Weights of a small segmentation model.
Training: soap at rate 0.0029, 4900 steps, batches of 512, held-out accuracy 99%.
Data: trained on small renderings of single solids in any pose, 197500 training examples, 12.7 epochs.
Rows from block 10 of the encoder of a small segmentation model, named by matrix and row number. Each number is 500 + 50 x the weight over its row's rms, rounded and kept within 0 to 999. All counts start at 0. Numbers have three digits each.
After each channel's rows are labels from the 100 images, of 14848, where the channel reaches its highest value: "strongest on" is what is common among them. Only what is clearly more common there than usual is listed. The data: small renderings of single solids in any pose.
# conv: 3x3 conv (encoder.blocks.10.conv.weight, 512x256x3x3, each kernel summed), inputs 128-255

conv.470:595508487512485550565465529456465553422547507532569466468529634432542444567486544507503517512636515516563510587389558516527464426425612400511487516480435556555436474548482579446561455473397520459440453548606457547509514545480448444411476490435505597459536507519448537416526499441478479519444558434464468499581454499491486489517541500534534487472496502555405591522532431454523459526493
strongest on: spring

conv.392:450462596569504390411553535593497462538545555473505523439448461440611566481485449563457503462456477472435557357470491545486434555447431492406543493480589484475516407494484568440466504458416550553503500533433455508454504492594558479519477560565569455521556466527485540448532491444497483446562573532464491500490587601427466583575495504498450460499492460479622568466457606458567465522479
strongest on: jack; star block

conv.433:459521486454474460360507500499423445475527468479545442478477565500460447451586466427494575491573481468467472488470576410490467465460479571446540480476548463431496469493460560546494552555381484432526527458457518481477430537452547528476410496469521505550387465545455600504569458464557524523466499446495509529497429553449516536573544492552448503529494438449447373532447536566633533497465
strongest on: spring

conv.22:515457501381573536467516429444427472426466457489579447491581448433331536521519504469456506489472558438503501490475579546541510485457533468523500482418473508508435462533402501518486528522522486575493509406477550495458452556567465485539445483417554471428453509464456484474504530521497489489410414586560529538495526496414518539561448577497485500543566574456442568578554468447578539462495
strongest on: bumpy ball

conv.272:530529490470388484505405486453560490480522480456522448518603527547403452499514514473500514548627506536493419521513513442512492512455423459430511554499457538523467502424495483547536437487385482419529471581469377476510425528496519419465372577406497585522482433496425543472565481463516522522469493395473475538586505499439538528503518499579506443448456505486371392472485479511502465504500
strongest on: sphere

conv.193:496551531483396585545473558455444491475470414577493467529527550544442428491494496409458475459621588554467393525478552518519432562488562481573499514518426533442513495521559441478515412456424505386522475502594469489534493546511530436441449479413600438565616510459505579420489498476488415485531474476498466517546535456444442492492449431521487429458482469566485505491519448495461537490425
strongest on: spring; bumpy ball

conv.2:453623437508449451468450614577549559508542467574445525486555498552533541457582502562473515533589491589422553439482488510452550486488483464492441527567518538473565421504468433550576497513520466488423468513438453456459442462469462464513374552395562558495493472556492453489541544544528506458508423541459430515545506452457454508522436425541489480423472514551568589414515488474559492529482
strongest on: jack

conv.184:576533590492513542570485576423570458429536546452428452390500510533577508429463476533524514529566413433548553504432504590505521527484478444479591539522470452502449512461535482461495427484515447545474522452484557545576531595497421587455582444535534466434547495494382500382482537553490433510477497554482456478477497473532454562459460440456442456486447443464567497558478590433401473455552
strongest on: star block

conv.460:456479473388580510516536443421539522498596507457500545556420494520463445428504527496451422522467492515451440497503464412512476574531435463519441546450477493501429525489469465603555523537513510502496517425417573536500443498542597601505519412480425502570495484526528543489488466586497462525506586472419520437478471487488470504487373603523519499517547551434470385471527547590552499460427
strongest on: spring

conv.478:512489562428497484539514421427472509468526556537489462586471608556467485404469545527452402560565474600497438483485548462521496537512469487518488616469441521433548603458483517591560485568483582420530467456472481577467487546508531532534444425473442529591567442446538555546455434469503409493518510435432515427426446457502460529520454633421528443534540561504494427499485491550527509497464
strongest on: capsule

conv.204:481525524380402386379563481460445417497386482433475512512530472505528542460481483469503513457424449504526524481553530568548663401445496456567558455452513416463569414458550528465483527444484458402613587416497458460430489530420478443531528583557545494553437522447526510524469476436488489496484473531496531551490550547527542498461557469441412475443556461460502479464435501557483526496455
strongest on: spring

conv.4:516465572494460528499557517424482494448478463507501454550542386576419560556480520509534485512550404476489420472520460426515581520435435524484513473487495488570501559476455537515573480433503456541491501527535429494542394576590544516558459513477656512441433419470405534528549478531586531525519464497481471497544542494361467485568422546460526468481372475475380470468524514404551520498498
strongest on: bumpy ball

conv.53:541514563469475380494555551534491429504543533455406576450443412517543540430445466566543486452529442565546575494564428453493469542505450442449422521543464374448590432505471561488458515500569444515451560504479558415422522533461455501569439602469505600495449476538564410581499489465528485490560539583501517493461580487513490599507396468534478448437430417414539481534564551456452479505560
strongest on: jack; star block

conv.456:511557531581461486535564487559473547465552446498621497528532504452584541514474434480527534561609501484522514478457524489488599553562468501561540513491539503564499424461468528487434520383421530523547470529512529463523459590549576448434453478480478468484456492521578504521407441456483501452578432519430516533524520527487455555407547521555538363479435480557538463376466464502546477520447
strongest on: jack

conv.373:490489465584469540524477479534485499494548462553520450445537458459575542509514439477498535437459549532565461491505516560501564494453608446573504464524487511606498496456661522473536457508497448523610478554564396568519437508546505518461547473552462512467484556520514367412496516530467452464475526500460488487486512454490495560517524494519455497515508371566477525481483500474424490524485
strongest on: cube frame

conv.80:493451508453546523449539457472438464581486500453512445506468499470487553462493511531504433507515489430482517515543573569449573456524548485576433453470501554480567400472483485494432518401549400716540520473524462500476480527613543481486466577555619498418455559414503465528459476447518493495515496595520442464496534538515476522506507525504414450508538536473590496514453638555415520496536
strongest on: cog

conv.8:434530428553393528533462568548478488457558542474411532542513506515383537564494545451535530511531496535461491503507429406434506495551497493522493505527524460464510574495538482458592481502592422543530506537506520530444549462458541436485521494456441493547492533469569415492432484579489503468523445507541543536469661527541469470457465467431517577486481512525471556468597433413556453583403
strongest on: cube frame

conv.14:412490511577523445477553516552380436491475484443450574453452531514413472508573561574495502432525482470410513456541475440461444536466473433483538454516484472500484383468568466482579565495490532439556513558534465571484472481489435666501477492448460432561426503585541446479470431550510503487549486545395497498552535498548511535500553455468557542569448488451517476480496534525501507548470
strongest on: chain link

conv.229:475435548570495435512510498491557472498524489525477645564476491540515537445500446537416423447451533484515528489573545435449445515419423467437460613537527553490516474576576494526377532448452615603444459532435457421458436554474452384512458506383430535559533441480431445525464441467500521418557518557521450535485513495559522504449460496586533531501509642508525480460546485636534482492513
strongest on: jack

conv.408:549483483422453516543493477472445544534516442531533531571490567469424477548496538466511482551605468524471493580510529446519563456556497469464444496428475464512526494495569565475568546447501397396599548490432502545288584560512472455507470440445463550536517429502560495539493515425506492505557426499545499516491542503538579585427561533571489466468549481561480580434415458501605461557423
strongest on: cube frame; spring

conv.28:535455458555510460564490506502457507449488538540522488533523529464507461567581458608525484488484432528517499478422465509438576517512529488556439488490428576610561500459517462463516460460437472559438515564524380524495518520548561473451502479466481458438466507582530500458485411515419485492492538580441406583564495431592540536434539491573498433466514542520531516404438501508449468479471
strongest on: jack; star block

conv.1:554436487618606447497533534572564559510547516525496545484511525450529465506552491561556523447527504483598564543464448495384476587444460482472551552532592530498413501514527567445492452461446565622473446543489486574542501498582541551496454470512486495475471498542522451519555519506562475405569518506421490529544553454500495489538481472538506493513443397496518553453434440494444425526511
strongest on: star block; jack

conv.139:471543563459456503520463422479360515496522510555540473551475603466568528505447514597447429543641534441479477497429602407485526458492522470542484483514484567513496447586530539475499543433492475523512502435469439484453477555530484490532429530408544496523578448477517422425496523412432499484567435548423483575492626488450522543542504550512458475506526560522527487508437462575578510504483
strongest on: spring

conv.498:500443471440580563422559521453454490421542478429503413524601560523503514513564488512456435562507530535382469435433481489457526413452490470517456478414407617484467464544502333504481436536488490595473451414446490532442430542637572514493452467407542418495533453490480555515453513542514525554500472587481520486539497539483408515520536479403478537476541540463537507474408565578546501476484
strongest on: cog

conv.220:453503470528441408415471473564514545545548427449509595438493461515450548467585541512482417518508408478491624497550500378516491552478429513556492509546553435470535519474483520513463466558562444488480522456449554508460499412430459465537471515513458439522459445555516511530507425474567500461594493580449643490434512526446563482533466480586471513461434538458514445460545494517507540439493
strongest on: jack

conv.208:519464585468547572493494553469540589530513503575588499517504511508482521512505487584498507608563429475560468507475479497477493500452527495516445532564431509570479459515518560463519532476498438512489448525617520541474517571550494446502479429462562515483498512475472546457500477504510513428432457373470435467549446518508529546475511502515519484418431517534454472422548541444485445573456
strongest on: torus

conv.150:520487468568527535594413547411505625454557434576502526470465450466410455458501526434509494571580527547493421591447490480539424522460482500469508564520437406549445549447545493473530552499485590463389556643467494546510540483484451464466493442518449508524558467492513519597578523512528482429435545418464517455506456475502631502455424529574460480456457542519412486445511478405588486496483
strongest on: cube frame

conv.211:565489538434567499524630446524415498518559503549567491433484520400498486531497526499521601481525512497449509440420430583426517430609520439546451427484546518569487404492483430481586512452495522455528478521502504579441520551611524609542545447520448477520451468463485473483471501530546545502532461593481508510502602539470544620476532480418501566544474499477471574464475539524519487500520
strongest on: cube frame

conv.83:384564479423462499561553516527480519466492482482583444512508458457452516479491447530471381441525448511449588545495456477411536480365385516491531566531543504494568529425430503526455493454452467576456380478578520435535470557485521459473347516405570587472475529526399449500537509478522485505487514539475502577468561506489484476545473462468425485461528427448553435501499505432459501607505
strongest on: torus

conv.45:403568566548447504470486543515440552504429512525638490561519480581455598468462552520421423471427499455459563501539507501469452608397432578516506568460519503543457427503422501521572500475569590497492382446474520435568351482474539465445372474545481526524487508472528519524473475466517470630578542467458498470440540565532464494602424483469551472469538522540517453535509482486487432516434
strongest on: capsule

conv.510:413524510536568470462548453451436413481476519465589409547555409501410506536522502410528452467449530511422425478601523580452514517478473545489509527432592564449538512518464444509580495451519484473496497487459409389481462460502499449551465441549622379496525514493454519479498541531478526506562492446457463503472551509482428490583504478461529486457486519517512502512438448536537492533450
strongest on: cog

conv.191:549462530486500475490511442390509470446517482408549508512515447560395570524447488487512469550579478492528339505499486424568592513465462523492514476504445445530492471491474547473516478463440394398512431527480403466542412570552520467505448544446654462475448457439411534441579510460541506490527471400495470519601489547361483528529530515502462479476463497494363446472514505496518496506460
strongest on: bumpy ball

conv.135:516525458574503490467453584550540550550527539477528635482582488487523465513490553548501535527562509556456555516490477443495495514533552504529455606496468552527395405557450546477553484489443495489508513509520482491512495413464577340531506529444472471540542509534521520457508517487529481477543454446491479437553526595602572475462482472582506497443454493525545642468547426548522419495478
strongest on: chain link